config.yaml
arch: "gmlp"
model: "multi-label image tagger"
dataset: "patchworks of several textures"
train_examples: 145000
image_size: 32
crop_scale_min: 0.8
horizontal_flip: true
translate: 0.06
norm: "layernorm"
mlp_ratio: 4
patch_size: [4, 4]
conv_stem: false
layers: 14
width: 256
num_labels: 44
residual_init: "none"
optimizer: "adamw"
learning_rate: 0.00071
beta1: 0.9
beta2: 0.999
eps: 1e-08
ema_decay: 0.999
max_steps: 8200
batch_size: 256
epochs: 14.5
lr_schedule: "wsd"
decay_fraction: 0.4
final_lr_fraction: 0
warmup_steps: 410
weight_decay: 0.4
Rows from block 5 of a small multi-label image tagger, named by matrix and row number. Rows with one number belong to one neuron. Each number is 128 + 32 x the weight over its row's rms, rounded and kept within 0 to 255. All counts start at 0. Numbers have three digits each.
Before each neuron's rows are labels from the 100 images, of 14848, where the neuron reaches its largest size: "lies over" is the class under the peak; "responds to" is what is common among them. Only what is clearly more common there than usual is listed. The data: patchworks of several textures. In brackets: how many of the 100.
# u: gMLP up (value half) (model.blocks.5.mixer.u.weight, 512x256), inputs 172-255
# v: gMLP up (gate half) (model.blocks.5.mixer.v.weight, 512x256), inputs 172-255
# out: gMLP down (model.blocks.5.mixer.out.weight, 256x512, transposed), outputs 172-255

lies over: woven (48)
responds to: woven (54)
u.355:088144153138109061063181160120115121085179206091117105181124135135081131094147158125146099172165126122126150109073181110069148136148128170156123116077174113148101111132095128135115147062172140140146060123134156125134125166157050131095154107130105142136
v.355:117140139133129133070128191094117163093201171111091131164094104126132100131101215111130044196154091188070124150064147140119150196138134190120126101085163152159140080112096109155129158036170133169135090169157132149109119184127135108086165137104110109133
out.355:174116113188128119145097105119122143126108177129074144143141091124138139104095113131129082128152142153117099166134131139155159122114173130076162111155110112116199091136103104142112133087127140159126154127123077114143096095120201062128122158043141119144

lies over: veined (50)
responds to: veined (55)
u.398:063134151180140101083119119154125132128122069123064067120148151175114097069132154168119112099141057104099128108113122089105089123087109097138138134104140140173142125148132073114098121111166142087100154145095165091186166136107152170160124085100117143104
v.398:151147118099111109151150165088137151158118101162177161118116132067080158151147123111124139133134148178153151127076104172181161087115159110072109144066112144115100121082124149196160161170185118135120074123150085175102147092122062093100153183175160094162
out.398:162093160139110123117138127076074133201160109141160133173065107130160166148146060100148190123100203163126133119159144189113101177103117129074166138149112106147143127142173149116098099187178123113106129099124167084113091133099131122135122201155113118102

lies over: plain (93)
responds to: plain (93); patches: two (67); centre pattern: plain (52)
u.148:087151120114140095129110097107178173185140145083107086171105171183145074123173131121124100134180109144185157100055135118115089120101085162145158128141157111155159134152145072112093139036135110122081132196096131104168122163191081173127132141074126138085
v.148:117123113151142166115120106189113146139184098086106136107183063176187119131130079111093127110102143122150124174153141136074046166086113138131107162180169121129084126147148148124093148131093089103089182176097100106181061099147196145169116113097087127079
out.148:104098091180165134088126110164094164105167100106112167104170050128210118131120029097118137167132195117113142201150149119141141179133127157092091096159128131140115121140135116115124123132072108121112188139096107086122103096079178122181081152125076119077

lies over: plaid (26)
responds to: black (77); plaid (32); camouflage (30)
u.123:124112063098113095131126161113150134125117116127110104120113113109223119125141118091129067166146150145146132129173107145097080128141092153103105110078152139154159089168107112149117139103135070142086191147145133117143098156157150121149155089131123107117
v.123:133148168147164144137174111154156104091108155081148137097157104108181140129087104135132115149105167055151149135122148148115064150146084137132139162159156113130136166175102149052121108144093150196079160136119152056154136148123130149097071071080123120145
out.123:118185110155035099125139102138114145154136085107117117187137147111145154143148171161130098113157201100119127081084113182139120089112158164089149170118110115166226117179102171123127149043191126117074095170089151152154093149182123084106149092096141164119

lies over: spiral (28)
responds to: spiral (32); rays (31)
u.173:113181145149125138106160163153133091108208187186107125186141212152157149167100172156125161154136136097128152104126174080066095110111111139147095118104151156182107154181088131041038199066121118149129112110059183127144147123141116096169081137123105135085
v.173:135169135147142186123085165130073135181107092162139108151134225116137130148141114150078093161093132215126141108189117198151124095111152141096117122206164144126128059129149139090074094096179123148089150138130187111126118081175118149093116096084170142125
out.173:174102120101181202187081133157111140190048147115142148115159127084121129173164096137138099131107129176114138103192121191163109127100194099108182133180162131113089110148154144115160060202131081057145199097146112148085101112142103135096089127104223131123

lies over: wood (73)
responds to: wood (75); centre pattern: wood (38)
u.493:047143092111173128140086187107126135100174105123087111150086096173138135154167143108125077129104048119157114170053125087030142140106112151150068167106182189159117176121130107164120142143165114125118098157069108126154166141148116129155152136084106130049
v.493:125129136146134196116168135159124178079130151116092144135184072121054094113080151074145064204164136171076115192117153127112152178134136174158133114133162124110121118101124158147145159119099139171113127149136087144107075140093217132111142131093059127113
out.493:123120118154129135127140111124146148095169105070098140091149063149123126093088105178115110205180130181111149185166150164115119124133146139118185114060163133148169126115039205132145147104080157084090199140143085151097076133061185090131113167109088097174

lies over: spotted (37); rays (29)
responds to: grey (80); spotted (42); rays (34)
u.252:146144199141185136126096093174032103132189133166145118141151165129103165115093156150102148050077144111150143108136132088135078107142200071103146137166125123121091152193118158107140126123084123103135151111119150111147151115216107147142098145176128130175
v.252:111151134149098063076138188143138143137100088102139123140063208136146114127143123157154117096137100121097167103121074138128118100106092148172136154068156113164145118151129122094104095073154088147153139094141209134119100143094125124181114120133075153130
out.252:127099165177099118184137109143106134125114165123092115149154075142126124090140091161131107124113122137136152184159157145169126149122130137177113129092140071160161171140125166119141167131078104059179147119146133086134102148116149188088131138092134180132

lies over: wood (27)
responds to: wood (32); furry (29); veined (27)
u.507:055126166150118116064126135149124093108136105140096066133124166141124084093110140171116101069152093090132125124130096117047131086092060138120134165165191168162164119123119078139072121116159118123129175145135135098133115113144124151153110092112126107115
v.507:128132141162119044071190134102130098118142113156106126139153193147104140142149099124106140164134131152115145090139140158117141125107124151107127152102201127116132027125051122119131161119187133170128110087158160115111087114095076115136146116159085148112
out.507:155116119161149094099180088123087124165154083157159146139146170144120156170155069082118170101086136130092125103120173155132097149121170091140177142150154116149115092133109117069121159157171170120084110065175207141118146140074119120130115140193106117168

lies over: honeycomb (35); checkered (34)
responds to: honeycomb (41); checkered (38); dotted (27)
u.182:080176128120098111115105107137134097173127143129112127194113143130151095125162114195104128066115123073160151119151095154111117105112065138128101139183151137165145135162126103117051137115118092105139163192093168106197140122176111182170103113109164140088
v.182:167129137085107133136166123122090078190094107164165168115128190108095149173131107091141193130072153113115091116157080173173142163119167076114099165141133087085118136128173152091142111172135118128107128079169140143133189133131079113088097158151184135189
out.182:143126210138178105073128112102111094152147181088130117151135107157152146101100149121087116115136132192124098100145107149184124147138164114075192098078123104139100072149118098094146098147142163122155098102213160124069176093129122142116190125112132086156

lies over: spiral (27)
responds to: spotted (32); spiral (31)
u.453:096125102113128124111141189126106138132140153128065114144102135156149105115119142166115093115128107135128119141115106137070079139091146132110136154116136178131171161153159122155112156065142145102145151174136152106152082150151122164109139115173108136094
v.453:129172138166178143090189132132144104097155165080147134135171113113132123138103122143123138146123146101137174142098164126127055092109048113137081157137122111147072154168130152082115124135058137121077135142104169114185103159131118162117054107113133152124
out.453:127173140150212162134182127174125083110150132130193155135147127062182113147128028109124158101092159096094103160109197158202056175114124105102112155155145126156087146125106117123164123160086134140074125123140115170111168115139142129128100150121111120168

lies over: veined (40)
responds to: veined (45)
u.374:040123120124107114092085171131138139092135096146051043128094131146117079114144168174122097132171123124167132151118137087077138083130085177137132141149117126143145154115159095170088173124134141116164103161115111131115121104155137178172166152128114110119
v.374:141096120111135084188157155079197086121081143142120107122099112149117154124119105160130155115145121128147140113134173107136178126133094141156074071081154107114159161089114081121181154152143109085151071086087107156093189120078046113153203150129119129104
out.374:144148111124173152102147098183135071108128129172163151101145134108156154104127044129172130126161123027130119180191123120146085119134127110130099141121144162142117078113123147069071084094175136108132180076170119086102111119046172109100083095176113160148

lies over: spiral (39)
responds to: spiral (41)
u.260:129188094110120131118143186108133126163177181065108115195152144119168142152129151145084109141107129095123138127122184154119148089116068166172076129122125160137152119174113118117086138059178069114141099180096155135170125149109102109146129097123143163061
v.260:144132105146125154146138164125059148169126114093114158149113107110155109157124171078101136195124104167056107153135138176106139206142111180059062110147169136110161104121136128147105154090191078094062181169120094145117129235095169111102118108131113140104
out.260:129109117122142141155080099151065147163133121137086154134148070162178140099089148082152162072110128159112114160128107118176145158110157122098158095165124091143100098110167099145112087168150099145153182143131091145152122186130120136104071150058150053119

lies over: wood (28)
responds to: wood (32)
u.92:089110053119105094136157125152179121113111107116126096120111113188080098111099128121108091179133103193135118101153114117072066137119087162197106093074174110151184128130143111092105157084126076134106115163125141114121118117090145142139207111158135157103
v.92:150101057094086104116095167100176182139131127126143113135087086144106084136146097119132068201169149200169148141152102130126112158134121157170086115058187089154161136120110118112148130090106055085118118145127119129113097140082123149183193110169107147122
out.92:125122096091137116110106118108164118117106084144200132111106075139113081143127080142162126111137138119115076120197081088139094141156133072143156114162062111121071131093117093128133078176086133162162092071193099144132185115126112095174116190142160050158

lies over: woven (25)
responds to: woven (36); studded (28)
u.505:078154153136111107087131148139162102144126081110071116143095146166131143117085168146098124076110084192157151084107091131084122095113047156127192118146155070111111080159163097127110098153140182109123149136149167111167101108136139181159111133112075181053
v.505:099132112110182175130129129131142117121189129094129118122148076182161115118104115134061145117110119115167163146100112135059115148087070138129051149114165142161085153137127141118100171150114127072105141175032108116177088130123134150129110134056095157072
out.505:163067159157141129143070106113162167156100101128099169092147068119149118115134048152130149126192138118129164154135151110135169173136122144070103082126081144110136143139156083119147185163099142109081157137118125137135137115057125139137119193147097135137

lies over: plain (80)
responds to: brown (87); plain (84)
u.449:110092132134160103140105086090138106120134114174135138206165147151147127120107114121117113110135116129161101079119111157141112058093101106181105129106157148085123085137127145107123175083111164121101145131126180000151055123133121210143154127157128151092
v.449:104107137139147181112083104152100134129145127142099128131106123102164128087119057130104094079153126109171139163149124118142064124077175101100178102206133131137067128167159127119130131136083147139131160102157146132098111115188174107127079165121099080145
out.449:095104106121093086134138154153078065095079139160137122115143076170186151144112117174189177155091130154107052100174179083135114169128123121117103162119104121092145150159139140096151090154096193165126108076184144043138103101122182182165162146160108142116

lies over: spotted (32)
responds to: white (77); spotted (40)
u.337:127181152141125141111107141124162144143177166072118123173162124151144106140098146152117139166138154142119138145123219135086074146152091125117102121086112096147114083195102136045041117067124117069097134220140142121179115172114143146091159101096119163092
v.337:107117106141142134109113152132110125156195130131132118142116144148209157086173074118148109073080098119171101171185114124132047165096172101127139148137189138151070092139150110087095091134132094119092162094125163091149116103131125143140099148096133116134
out.337:140125101066137141161142116159139112065103177143206157111185099140127185111160066110170137120131088052146122154167107086108110177124181114158113108114173112123112148136119155115147150178077106110102136078117187105096096150116171131131057126162139144154

lies over: cloudy (81)
responds to: cloudy (82); centre pattern: cloudy (37)
u.412:117180106194156096066136115137191104112128161128181124157102189145074100107158092149132165086174174048208087121116125119151075099115083079130162166139136154104111115122112106152088121143098148122116190157127112121156091119151166140135099138130089118125
v.412:102182083164153080077086130141159090092138151131164132188097119141112086138095114182135128118176147107163129126111133134122099050130057146133168126140130172142102113134086097150129120120131149127108158201140154087137080090135150180150127116163128150111
out.412:085104064109158164055126107135089198127193147124100143153136126202152098122071184063111151220142136145088080169118161145156166155103177141119121053148108156132099115124129133143147063117187121114154102156120098134164172172086113126071077119104128101133

lies over: mosaic (36)
responds to: mosaic (43)
u.255:108155177111137098162153115119149123160101128073104155150162100114191077108145131170094100118090167179060140146132114152162107160148129210131123131173118071135171153112138143113141102140124142154128078097139125146140053153130070101136058118124139154086
v.255:152143188155121111155145144116124087157083111173168145106155181085079170123115128151132150091126153148093134028168070163158174117170124120110131130100105111093151098094055150160149146160179151110039114099133110136107143116093086153083145133161100101159
out.255:136094172147121123081117152132107110135136115126083112155155120153081160131113097121179173101142099066139099087113139106120155167108149060106158124092168127112141087153089115112148095093129082051152167143129144119156160052143118118120182126114117130218

lies over: woven (28)
responds to: woven (35)
u.221:112144137110126124071133142165124117138152101107082086112054195134140075129107191126076128127144115160121151099093108124049098094105091195142098155157194141140142104166110108112086152125163120133171145163127133127150098153167109117112118112116131164083
v.221:117115144137119135083109125158149162121160103084109123121134090149128040094045198146133134132139102115060114104080154129100123105099107146115147097174140162154165088134077121122100073128152149100150139201111093115166111159107170101110130069060114178097
out.221:123109071168116104134121138159191121143148116104119158165095038125136098108062139148159111154167088134105109096107161109080122061129103156109165164138115172142177133156105133162141119135127105096125195167103097117109047102101175126140146071086115152109

lies over: honeycomb (35); triangles (34)
responds to: patches: two (54); triangles (38); honeycomb (37)
u.122:095181147206170129112149127133148106155111135102104080126184181187153084057141149171116149131134085118103128098176138125087132104128107078143130098158109153139141071153114092070065133109128172113099140148061143068143123099148133143122107033084127182103
v.122:118125133173173125103141100095149144099161162093086130141166100153158099065073163112129150133133056154082109149127138101091155141110137108108192067078167129146161102128058121118134098129158137100087152157132117117120126154094110126128158083059115152131
out.122:138145140152150058133126117099163130081150155084113140155143035158166122086080148119110093173181092173094144138148141084141141100171137132112158061041149141146189111144042118126157165127085145077125128121106111119124098121043135082132159082130079136168

lies over: scaly (32)
responds to: scaly (37)
u.129:078100144127088082115135090128128145157118159086109112142109120187124054104107115189133086027124071140129145076164066108088141127112141174095160090136155087165169096155115082113116137092091182163168157149136145092151039124170106127160110113084144141118
v.129:115157176152133123148149098155179084173083094147145089123098187116076124085127158163111118105136083070126172040112130138124121072148091119134141143146113127097131117121158113122112114122165137097107131153055107120135179170125109169095147106102122116078
out.129:143136174098107119134139129137165071140067095198141124091137191143095170096169165158154182131132106112103153057091102183120124087112112115124162164100154112117083071089178124087138123189149157113090138116145115123106170136148077170065173084141151137141

lies over: honeycomb (35)
responds to: honeycomb (37); looped (32)
u.417:148143185144112165142124128133089088080092157153103179102130125055179132100146114115102100106138135115130100158138140076146132178131110099114145056184126135090116164164115140158110145207110125111101190114152103121098131111147159101136050169113124103148
v.417:105113125180157095149166073097200145160128150083119090136122154151089131128158168131134119141133101108101119098127115130146162110123137122141129191084120155148174114119157090092149162064149136168111066127115149122169116088111116150135176106115116163106
out.417:102126113101165124129050165135076186159183041120115150098187097188162121152094090097130103127134116128161140139136117156051070114120134134160154109154152150116070105102167152128094102117053075073080136130089081129139090181166127131136110132117114123092

lies over: dotted (44); checkered (33)
responds to: dotted (47); checkered (39)
u.47:117195110122119144082105138141127148171164109125128125166149213114172102158137133150093123149118151107147162097163154135120118070124100155120129147154133169150153146213155155072105107071105052189167126126107190121118054077186117116143121087135140150125
v.47:166166083121130144131132127118188109160129143101170133123086126100140111151091119145118118205128140089094095148152126151138056137183132097106134151119104146094147142145125122107111080110124121103094123150142107128109152191091139092086122103159171146146
out.47:155134135070110170102149120153148085087128154148185116101112125135128142136128124130154090130140167098133069126157138111180146167105112047175073156150145117118122135135108112129167113158088163162129067096171143070114213172166111121075077137143153127106

lies over: dotted (32)
responds to: dotted (38); checkered (31)
u.492:040126131156116095118162101150143134116090112116084074120108137146114052073159123174135062077144055129129135100168079101083132094116089175102139140163180152141126141126146105136107209094138146175133139168089134120186126105136136145171127118072113115081
v.492:157187088097172155170180116110089106170092149092138173117140196080150119144178106088132120155090123131073112127198094169138116141172131102112109136157113147103142137129173149084114148127131081155111183154153130122177142162121108100083062131132173151168
out.492:115109087116195127082147115153113108120140148115170153168138089120187093116124092102152126147135082110113100127187161089173116111144140122089095089108119155129092110095089153091106076102163051097182143072153169123113108112123090132103123169145122154121

lies over: spotted (34)
responds to: spotted (40)
u.96:145146106107097121084135181134135152146077159107175121102091140117135102124159130139102079096148137153121180130172134141115131116137110176094102074087168076165144162166128090085122048104143072116076149119077142160092174136070138160146181074143168206161
v.96:136138172123126089099132205131122140161091112126141140099088217108136119089161191127119092094125087177135151082120103139103152102129080157120127099094182139164161152161154139131136090120150035142078158126064137160117135140129104133163135098132179188110
out.96:144137108083168131101121149104117135128164111169131124136168146136189149114064116084111177142129117168128093120154140132134130072079141110074143094128093150083036076149149108095096042132124147160172104119154126116190142104169074131115118126120129082115

lies over: plaid (51)
responds to: plaid (54); centre pattern: plaid (26)
u.105:097138078115119136124144094140147154142108151084075096150141159132181098096144201114075070140163074163093113073122136136104121157130131161083160075163118155157127136136154086120138164067146100137114155179047132085181137177149143187114146096107137122125
v.105:114157130079069158120118074132122149119114169085125139130125117099150054109061145157149060150135126077065135146132088118097152119148112166135161110202086100122157128143135147127114147074062098196173110175126165112157085122203137133150080120132178140127
out.105:114104155100106142139148047098140106189097127131120127152100113111037135119083097119118109183105186059146110136127041173117168129127135120171093168172076135110193094089170143138123142121099122157155170116130072077157124085135147141127115133085130155094

lies over: spotted (33)
responds to: spotted (40)
u.22:147150172146162150117125142121139164166139099066141130110140172181075138145134114163065078115092085190089168138119099178138109137079152134090165167124143123147110098090148052086054142063124147112107089130088169157122152110129135109170144130119146157090
v.22:120109167131178105109165184174084134104082144116081164095118181120153139081112121085147122148101115137117149156167130097098157122112129134153173097139117132125105175185162159137095108145127122149114167080158138157121127149141112090123078159176121093163
out.22:145149143127125158180158143184083055111071151152143113113159129103120139136198052154164154130162172120170141168157186107131071205156148108152086137128116063160153165196124176098160164151092112129119136108150109104147127120111185192104092102124106141142

lies over: woven (25)
responds to: woven (32)
u.477:091125059038141145141096144156090131169097097123128118114114114118137088143095109141084130157096096127123146132158070133083079149109128105114090115136127102126153171149218148099122083085092100107134170178105114105151150145189172156134125149107133116163
v.477:111154170129065054100158115106160118118128116140147128200085153118104109134187160151168131083189136086144137129067117122164164095134131181106180169137141112130144082121067120139131159097176125170148106096160190133112102115129107137154115119150076120127
out.477:147125122166133082153137134118146137097171104074087157121159087145032117087101177134099191131165134132146129120057140115158097139143112113179142113093103130091151134121106142152148164148111108132108074172140090165115108192111163133133233133127093104097

lies over: mosaic (27)
responds to: mosaic (38)
u.24:133162148074135119125096147146143069110135168116157144156160083195060098125126174162137131042081100116127075143197080103147130134084113085150129177162178172134096152132101099075120127137152188110137095157142131096143107119167153069091127118152131106126
v.24:137153154132100079101156113076086192159148149126123106156084127097132059108127138137133114132197150180087170102069111167109102129156122204084118105178135102128144066136082140134124132107149109160096136175122116131149067169155075144125132130128090162097
out.24:131116139148125124191165151086150123095117106120160147132108117140114073187127137107123140125111159148145178082072159153117101161109149098170072176144123105108125162111121156129131185197126089115066137090108145172100051160132059119151133097082173138104

lies over: cloudy (29)
responds to: cloudy (54); plain (37)
u.339:141143145121120092098183120150127099147068075098107097104163171151103079113164162178096105156121123153129185120101127166136149104081130132128140108151161130150097069175162109076119136116187194185139137093158131143122155160123093080108090071109107102172
v.339:148137173104065133101107163118091126130140093145148115125163163123081123084096123202094088114179085169119140104163093141130079068140099135112149153101127118129165152134130128163080135139070183156063112155128172089149099111144182145157163131153131171109
out.339:081113138177142143208146170145176095085108178149103088144127175183076127104050119110107102117113078060126150072119143036112107160180152141165113102159118114144108157137061109121150112125096066087195087098142149153083127108130144155127099125149140037085

lies over: honeycomb (25)
responds to: honeycomb (31)
u.70:154168109156168119132187191102121131115117201166085161113110140066122053159203120093132083155114149101106171181134188115107126162172114158175100067138130121122131176112174133132137127100119092123103161097076095159098167197112109165172105119134156122138
v.70:116136135116102135118119176097132156152165163126102129130073124109172059108173165112109126111131150097145173136083162092079127097126058158177071066156092116132147158134145144121112109106159098082126137145039093145179115192142107169147107119082145181123
out.70:112111176144137136179109122099098105162123092048124138071226071164120163085089068176188100124122127129154152165116104198078130160106119118103147172108180133137147049096137175149134173137083166089073129152122100093128061126148158140123112138144099122109

lies over: veined (55)
responds to: veined (61); centre pattern: veined (29)
u.344:052116137127127075092127129144103174100169109091084111121116120220106072057162159114153110107113093156127117145088104081052138142097138160128142112123123142172070076146152105134106118079171153160136114146117164115190074140172131149152125119121074147118
v.344:050133136181147159079115152154071159096147146161117113181099182130171116115116082124129103135142121137105115142188164113134111109094147168116147110216137165145097131144133108130095103124104113152144138080148157092112086107179115129112081154137108092151
out.344:169147132170154106091146107137114091110084116113178163097137091094156118155163019134171166045142125040110120115196137112089076114126136142101167163186116105101100155116149152095117149164067151154113142129154165100126108085122187161138082114145131089144

lies over: woven (30); studded (27)
responds to: woven (37); studded (34)
u.502:057104073138178141165065129116149155143103085123084091131142114134196144095116137122097113110112071115161138121147113095109157122119094083141160072104091175149148166146141093106129091124101130121125174141077136122124132121086162158166124138080122110077
v.502:099139135123124041090163080118151126080122186103132094125060126105123073096118150135151109184177151162100138122098128083182142101137121139127186098131092084132160127115094127143122146100125167157120062118167165132103141094147089124130123132160164125166
out.502:149173163175094122138183114144134112082098097062079146167182093138042116108077144151121134133143137084148120134086157135077121124164099128178143112147126137079162153124118155115153147114080086129114143127111108158144110150115163146163179139097064129071

lies over: dotted (30)
responds to: dotted (33); checkered (30)
u.135:135192104145134141061139199152114102104126159095084104152115135151162143075171131178151109135118095147104153126170110081081077111148106123129149115148135125162112136195108152123121115139109076129103124123121164123105046149137094126164073119145119119129
v.135:129169106165141152142135130125191122182156129105157142196095154155113104130131165171128131087141092082138182102108100163117101086126093159077120191127152144134135100142113090116062155094196096094101122211040126111181101160154104145134141076103125181044
out.135:142133139173067143096088135110186151099165143137157134140024199104092102121157173139129146098137150154130155114158120106184151130158126145148127141110114097132154120160106144111116127159178094130184166127149115174064156130141073086131175119057161148123

lies over: wood (70); furry (30)
responds to: wood (70); centre pattern: wood (43); furry (35)
u.152:093186144153103125049129140134139106109169174130098127159117165112183079113099198117133129147154124074092129122085118115089114074142074163108140093141098167131158120137091093171101122075156122156147158200135139107152105139139144159164137113141163118143
v.152:071125109135165155138178185156160097080088084125079102143170098160091123149142120138124111103144075156124141135107155088072148151075138131175123122095171126115130152141082061125150193129168085155141080085122121142113148111114152119221151090101063099093
out.152:136151091158176134137187122199086092103077113157091122106170124126093085175136056133138089130125105082102087130128131095146094160144097135158138215165164183115146177109155132085107141131088053143129146131149100116126113068090154136143134105175053159087

lies over: wood (56); striped (34)
responds to: wood (59); striped (41); centre pattern: wood (28)
u.506:099135159147160108105165135127147161117096170094105052157102167146134109051109123149130100087156118097136148118111154118085075104168126106136131101149105153178152119185136093111090086117141079092136150176145116118118143138168103117126137087116120110124
v.506:113160119170148137122101160170140103132124070150134110142108176128095106134146153163079138078146083101147114070067070130125066138116066127169136170131139161129150166157086107131085148145130079130072166141115133094139111140153149164142098075126073121119
out.506:106137144165143168077120158189103116125124092153111104173106116100048119150151179156091130087146082187129126093093093114134119104115092134143180181085118142121143130141106139161134160122183117149087132170134132136138102096159172183127158107119057156108

lies over: honeycomb (26)
responds to: honeycomb (34); looped (27); labyrinth (27)
u.68:141124119110124152145125066128131127152156044100189121159182098194084195170028130167123142127075116148144107110140096169175186136092175099112145199122167107127119078104124121107117124104148166117121076140190181090154135053150133134115156134130103136121
v.68:128126115163132083130149136112174140069109208131069130119077172134161095082197128106115118184178123108109131138104182050098138145165096145171141059094088166100128187126084123129122154137099139122134150106063103137112123193079092120165113129125105126137
out.68:079142105082147130149107188132092159167159064098127133102186096168157128158092100094135108138110120140174163150109118185072094148081135136166140129153155136148100090089177166120101103108078096063039121144110099101156071140200122174125113115144112120078

lies over: honeycomb (35)
responds to: grey (74); honeycomb (39)
u.29:140100125122085119124110116134150077087106068155158127114124104150195143125075113139078074116135139186166118064138081126140155118077134074104163103183173111121119129124101081120105072143151141112083186123156132131094148047103140075158103149104154105157
v.29:125127087120180100113110167132112158145196127128115134154123141130166087147160128124141138130129108138121136107093105149086050113149130170136108135115117130131134122122165193138136114047082113081162146172113107147157038196201098143100167113153110185078
out.29:139122156166162109083165109134138124083147153129106150158115141100067126122166200130156156140134155125113097157101172107145156117125120125146102170103139149093129159129088088137158200152192111180150102147151144145105175142106136144151194097143124128146

lies over: cloudy (51)
responds to: teal (74); cloudy (53)
u.472:138182133130123181133105197109187132159132115119155080099089158118111151110163101203080050048164108105173188061132120148126111133102130118130136177119134129170119135148113104151119153135147087101096113153125180132131128121151123147130175120091100129137
v.472:155154150178084173114093187124147142135136137134122095158086171093056140160132145184102038093144128163170193085083101174140109129095125189113145189151146122133126103165105143132115181076168115157105154155142205125115045118150148164154150095095094124087
out.472:182081153092091182054076166135161189125173169098098149124107110090123116115106119104104059166178128175124150168183140088134143140122145158076143063139134167108066113145084125149115116138125205137169131154175194117097071134097161109175139107155166141128